Weights of a small image autoencoder.
Model: 2.27M parameters, encoder arch mobilenet_v2, encoder norm groupnorm, encoder activation hardswish, encoder depths [4, 7, 4], encoder widths [32, 56, 96], decoder norm layernorm, decoder activation gelu, decoder widths [48, 96, 192, 192].
Training: adamw at rate 0.0021, 7100 steps, batches of 64.
Data: 145000 training examples, 3.1 epochs.
Rows from block 12 of the encoder of a small image autoencoder, named by matrix and row number. Rows with one number belong to one channel. Each number is 50 + 12 x the weight over its row's rms, rounded and kept within 0 to 99. All counts start at 0.
After each channel's rows are labels from the 100 images, of 14976, where the channel reaches its highest value: "peak on" is the class under the peak. Only what is clearly more common there than usual is listed. The data: rendered rooms with furniture.
# convs0: expand pointwise conv (encoder.blocks.12.convs.0.weight, 384x96x1x1, standardized in use), inputs 0-95
# convs1: depthwise 5x5 conv (encoder.blocks.12.convs.1.weight, 384x1x5x5), a 5x5 kernel
# convs2: project pointwise conv (encoder.blocks.12.convs.2.weight, 96x384x1x1, standardized in use, transposed), outputs 0-95

convs0.282:42 72 63 61 52 41 48 56 57 54 58 48 46 62 61 40 54 50 36 55 34 53 48 57 73 36 43 52 50 60 42 39 46 48 56 52 67 18 44 37 43 45 52 49 49 48 36 74 52 30 50 44 42 36 39 49 62 40 62 43 50 56 57 52 26 52 27 61 50 40 43 38 75 81 47 56 61 44 56 58 70 36 40 73 46 67 42 31 32 30 39 31 47 50 30 45
convs1.282:55 44 30 24 23 55 55 46 36 38 55 59 27 35 41 53 57 55 45 51 50 52 63 55 54
convs2.282:45 38 39 37 51 66 45 45 41 43 50 29 37 49 32 39 66 50 49 39 46 41 67 18 45 35 50 41 61 15 33 50 41 48 41 63 28 49 41 64 72 37 42 48 40 37 63 54 52 33 59 40 42 53 48 61 50 52 35 71 24 49 59 44 35 60 66 33 59 41 54 44 37 54 51 54 48 64 65 61 55 36 59 54 59 68 56 61 50 71 53 37 46 35 61 61
peak on: wall

convs0.17:45 55 65 41 39 37 44 49 33 55 44 51 91 65 38 40 62 42 43 68 48 36 60 38 59 52 44 50 41 43 71 39 52 52 53 33 53 56 47 39 33 54 55 56 51 31 42 46 73 61 75 47 59 72 61 43 63 59 76 48 54 50 37 38 42 38 31 40 56 47 58 46 25 40 51 58 64 57 64 48 41 50 49 56 53 24 54 51 52 52 49 77 36 65 65 45
convs1.17:55 44 29 36 36 56 59 46 41 36 51 58 60 35 32 58 59 45 22 57 47 57 46 33 63
convs2.17:74 57 57 48 73 42 43 47 64 63 38 43 56 49 34 45 55 66 43 28 31 41 45 48 56 63 33 37 58 67 53 24 33 63 42 32 70 48 47 38 66 36 60 35 79 44 38 63 64 25 51 49 46 46 40 44 43 46 47 36 63 68 61 53 47 37 49 50 58 52 61 46 60 43 45 57 44 59 47 55 56 61 59 42 50 37 33 55 19 41 34 64 56 68 50 40
peak on: floor

convs0.377:41 27 42 44 56 57 48 47 32 54 62 53 51 26 61 59 42 40 58 44 70 69 67 58 38 64 70 42 47 32 60 50 65 47 49 33 37 54 52 46 44 38 37 51 48 48 63 58 78 71 58 39 44 62 38 51 68 60 72 45 76 59 25 39 49 53 45 65 31 49 39 56 36 43 69 63 53 47 44 41 27 38 47 68 42 42 40 39 50 49 55 51 48 28 41 50
convs1.377:67 66 54 45 44 60 52 65 46 42 56 59 87 47 36 60 53 52 41 36 52 44 38 41 36
convs2.377:51 60 41 38 37 52 31 64 40 61 48 44 39 52 51 38 81 56 56 45 45 65 47 39 58 71 51 47 43 51 56 42 61 54 46 70 19 63 47 40 51 47 59 56 67 33 40 45 81 51 61 41 47 74 74 53 72 55 51 43 22 45 46 54 53 44 51 53 53 37 40 55 55 43 63 48 63 37 64 44 45 63 49 50 32 69 52 56 47 69 65 65 35 41 72 62
peak on: window

convs0.73:49 56 39 45 43 39 43 71 50 52 60 61 39 32 59 57 40 54 50 61 73 41 41 46 64 43 48 63 63 66 60 66 47 58 62 66 53 22 52 33 60 43 58 53 33 39 35 67 51 50 53 53 43 27 67 40 65 56 53 50 71 70 48 53 43 53 47 51 19 66 49 44 67 67 46 34 38 40 37 38 41 29 38 80 55 45 54 31 44 41 48 35 52 61 55 59
convs1.73:66 49 24 34 52 41 44 32 56 58 44 46 56 42 58 45 56 42 41 83 37 49 50 61 59
convs2.73:69 61 62 60 45 39 55 80 41 50 56 49 82 58 48 59 58 71 65 42 55 55 60 55 63 54 71 59 65 32 36 56 40 51 42 57 65 49 43 59 66 58 47 54 42 48 55 57 58 49 76 61 43 52 64 48 27 36 45 65 39 63 68 47 29 52 52 37 58 39 52 35 39 51 40 58 46 52 34 50 30 55 62 65 37 39 25 60 60 72 38 68 57 48 51 48
peak on: wall

convs0.19:17 47 67 74 64 64 40 31 68 53 62 46 48 70 43 35 36 44 23 38 43 49 57 46 55 59 66 46 38 47 40 48 60 46 65 47 64 42 39 52 41 36 58 34 56 43 49 44 39 47 55 60 36 68 41 63 35 38 70 53 53 52 61 48 31 42 65 63 53 63 57 43 54 47 32 65 36 55 50 34 49 59 48 56 52 74 66 45 27 50 40 27 48 39 38 54
convs1.19:47 54 45 42 41 51 46 31 57 62 71 52 24 49 32 63 66 54 51 42 45 42 67 64 67
convs2.19:54 60 66 44 66 49 16 56 56 63 41 53 68 69 35 42 51 57 45 54 53 39 31 40 51 64 71 52 58 27 58 57 37 52 43 49 58 73 30 70 63 55 45 53 67 63 54 60 52 48 66 51 36 58 52 41 32 69 41 54 56 42 42 49 70 63 62 57 66 44 56 66 59 48 70 53 32 61 52 45 57 48 58 47 71 54 52 66 57 67 33 67 58 50 26 46
peak on: ceiling

convs0.294:49 33 60 47 44 48 34 45 43 48 58 40 53 60 50 60 38 66 57 38 64 58 68 57 40 69 60 46 55 57 69 45 38 36 42 37 17 45 44 39 43 43 56 45 43 39 48 32 63 65 55 55 66 76 56 75 44 67 66 45 51 58 52 40 66 57 57 54 69 60 14 56 25 46 49 62 49 28 47 39 42 55 47 36 35 52 46 52 46 36 72 50 41 32 54 43
convs1.294:42 50 60 59 37 56 59 49 47 34 65 52 40 44 30 64 51 52 47 21 32 37 66 64 51
convs2.294:63 39 59 45 55 14 62 61 36 41 53 46 35 53 53 42 43 53 41 56 85 56 29 54 63 48 46 23 71 36 70 65 62 44 49 45 60 58 44 45 72 55 43 57 34 46 72 58 61 57 50 67 61 39 18 61 50 68 51 45 62 38 51 47 40 65 32 38 59 60 67 51 50 55 52 62 54 55 52 54 56 58 54 56 42 53 54 60 59 44 48 40 45 69 39 64
peak on: ceiling

convs0.248:54 40 48 32 33 28 46 60 36 52 38 56 49 55 47 60 43 35 70 60 55 47 59 48 60 62 42 42 38 41 31 76 43 39 62 54 59 58 69 53 65 63 42 58 53 35 26 43 38 61 42 60 50 39 43 61 47 45 37 37 51 39 42 54 32 33 55 35 42 62 33 58 36 59 69 46 58 49 47 75 70 68 40 58 60 64 47 40 45 19 73 54 66 54 41 54
convs1.248:39 53 74 45 53 64 46 42 42 60 68 34 48 45 57 56 48 76 35 33 68 43 59 43 52
convs2.248:56 57 52 78 46 60 46 72 73 57 30 43 39 55 60 46 56 62 38 36 48 60 49 30 40 56 31 57 46 63 38 64 61 49 41 61 44 62 40 48 75 62 33 28 47 39 37 56 46 55 58 39 48 28 47 64 50 60 48 57 42 75 55 38 60 40 47 55 62 39 56 35 29 48 50 31 65 56 65 34 49 47 47 55 61 51 37 57 29 39 30 53 67 53 34 32
peak on: floor

convs0.293:73 60 53 55 45 44 52 64 27 87 51 61 32 53 42 51 66 38 56 60 61 48 50 50 42 47 58 25 64 33 47 54 52 32 58 30 49 56 53 49 57 59 60 47 64 47 40 58 60 60 53 50 45 25 39 52 44 28 65 24 58 45 29 47 53 37 30 42 51 48 30 65 36 61 60 60 48 36 49 38 61 59 39 59 44 64 49 53 32 52 70 75 56 58 43 45
convs1.293:62 56 57 62 65 54 40 33 44 54 71 51 38 43 27 59 50 54 61 42 30 38 61 54 29
convs2.293:59 43 55 69 49 49 39 53 38 64 38 62 45 42 46 43 66 45 62 40 31 39 33 41 51 70 54 71 49 57 64 57 49 29 43 46 25 44 44 56 61 41 34 65 44 57 40 60 80 49 43 58 42 44 56 48 56 65 42 56 57 78 65 46 47 44 38 64 54 40 46 57 55 56 75 50 72 73 37 63 54 54 60 44 62 71 33 52 56 63 59 73 30 53 51 60
peak on: floor

convs0.105:40 55 61 44 72 66 50 55 41 34 49 61 61 42 36 75 72 39 47 47 58 61 51 32 41 57 57 33 62 42 50 55 51 33 40 44 63 53 73 53 54 69 52 43 40 54 66 25 43 56 18 67 56 48 53 43 38 63 33 49 52 56 52 43 27 67 64 55 56 69 63 69 36 34 38 54 63 38 60 45 65 62 62 52 43 73 43 59 40 46 58 34 40 51 54 53
convs1.105:64 57 47 59 59 62 47 30 32 58 56 46 58 27 57 46 35 31 36 58 33 37 55 58 61
convs2.105:63 40 52 49 60 61 24 49 46 63 59 43 49 60 32 51 50 48 38 49 49 52 49 49 58 52 32 26 48 53 33 53 52 38 43 50 46 69 46 63 56 40 56 50 27 47 66 57 34 31 61 51 50 56 42 33 41 24 52 42 41 44 49 62 30 64 35 57 56 52 49 36 42 39 64 73 43 71 52 31 29 59 56 82 46 63 54 61 44 53 47 77 46 63 27 63
peak on: window

convs0.130:28 49 47 50 37 41 41 54 66 29 50 47 51 39 45 50 89 56 67 41 47 51 75 45 49 52 50 36 67 43 46 26 41 51 52 54 49 41 49 51 36 37 36 50 67 49 84 60 55 46 50 61 52 22 47 59 44 68 57 60 57 53 42 64 63 53 72 61 51 18 48 56 39 63 40 45 44 46 57 52 58 43 44 30 49 74 61 60 51 57 49 59 57 35 58 42
convs1.130:35 44 52 52 45 47 60 63 48 31 37 45 50 59 59 20 36 39 38 36 39 35 33 44 42
convs2.130:62 54 84 61 68 41 52 64 58 37 55 25 40 71 57 37 51 62 58 42 40 58 35 32 40 37 55 61 52 35 52 63 48 47 35 64 36 54 27 58 46 49 62 61 49 62 51 72 54 60 51 41 31 46 63 59 38 67 39 53 54 52 49 49 31 38 45 54 65 59 40 40 35 68 40 50 46 47 39 18 58 40 77 37 42 40 49 66 46 51 55 65 62 40 50 50
peak on: floor

convs0.250:58 66 42 70 44 62 45 50 43 40 40 58 53 48 69 34 49 44 68 47 66 40 43 61 50 36 50 70 23 52 62 49 31 51 57 48 48 30 72 58 63 29 56 38 64 46 58 50 38 66 29 58 60 70 53 43 49 49 44 40 34 46 30 42 29 49 35 51 42 64 61 67 49 42 50 56 49 45 55 61 66 48 31 61 55 35 22 33 52 36 28 35 42 51 56 60
convs1.250:76 71 59 55 62 63 45 34 44 69 63 41 37 41 62 62 49 46 37 46 57 48 38 39 43
convs2.250:47 70 60 41 50 48 59 55 64 47 41 49 57 55 37 36 44 49 65 49 58 61 52 36 58 49 68 56 59 38 32 52 52 70 41 31 54 41 41 41 71 46 43 48 61 60 42 54 44 72 23 66 54 39 53 66 52 38 62 51 65 53 72 61 31 53 40 37 64 61 74 35 57 67 41 27 55 44 59 37 64 68 62 46 44 46 58 54 22 52 35 38 44 60 36 28
peak on: floor

convs0.72:48 46 57 49 34 38 43 71 67 55 51 59 52 38 48 35 90 63 54 45 58 45 54 43 36 48 38 46 75 38 65 37 43 56 54 59 39 35 50 48 36 47 46 68 60 56 68 27 36 53 46 50 57 50 33 54 51 31 76 46 31 53 67 52 40 50 38 53 55 34 67 74 38 49 58 50 53 42 43 42 52 38 76 40 48 55 60 48 43 73 66 42 41 35 64 57
convs1.72:61 57 16 47 53 61 63 29 50 62 52 52 46 55 52 60 65 36 64 44 62 53 33 41 47
convs2.72:63 60 53 64 42 65 48 59 28 72 73 39 37 51 42 48 50 50 49 54 51 67 59 52 59 60 47 47 49 37 45 35 53 36 46 29 54 43 44 60 23 43 60 34 66 33 35 54 63 49 64 35 54 40 21 55 45 37 48 47 49 63 37 61 63 64 61 48 49 61 32 67 31 56 49 55 55 78 52 59 66 30 50 55 34 36 36 58 58 49 45 69 72 52 42 58
peak on: floor

convs0.169:62 55 34 43 45 49 60 45 63 22 56 82 46 35 81 39 59 55 62 46 57 40 40 57 46 37 64 79 49 46 39 43 51 59 55 60 42 40 43 50 50 40 38 50 54 43 67 60 48 54 55 62 54 58 50 55 49 57 38 45 52 33 57 51 70 69 41 84 34 45 65 58 56 60 35 48 58 77 33 42 59 45 42 29 64 40 43 50 57 40 42 33 57 57 47 67
convs1.169:47 46 58 55 55 29 32 32 33 32 39 46 40 42 41 39 44 40 37 37 39 42 37 38 33
convs2.169:45 49 52 48 42 31 48 49 20 44 35 49 56 66 41 56 53 69 54 33 55 56 44 37 47 53 42 49 62 42 72 55 60 44 43 64 57 63 25 45 55 45 42 30 54 50 52 55 68 62 82 42 44 59 38 62 55 79 52 64 63 60 62 71 29 61 65 43 60 42 40 42 31 74 35 27 47 40 53 39 47 56 65 37 49 54 43 61 40 55 32 60 56 49 52 45
peak on: floor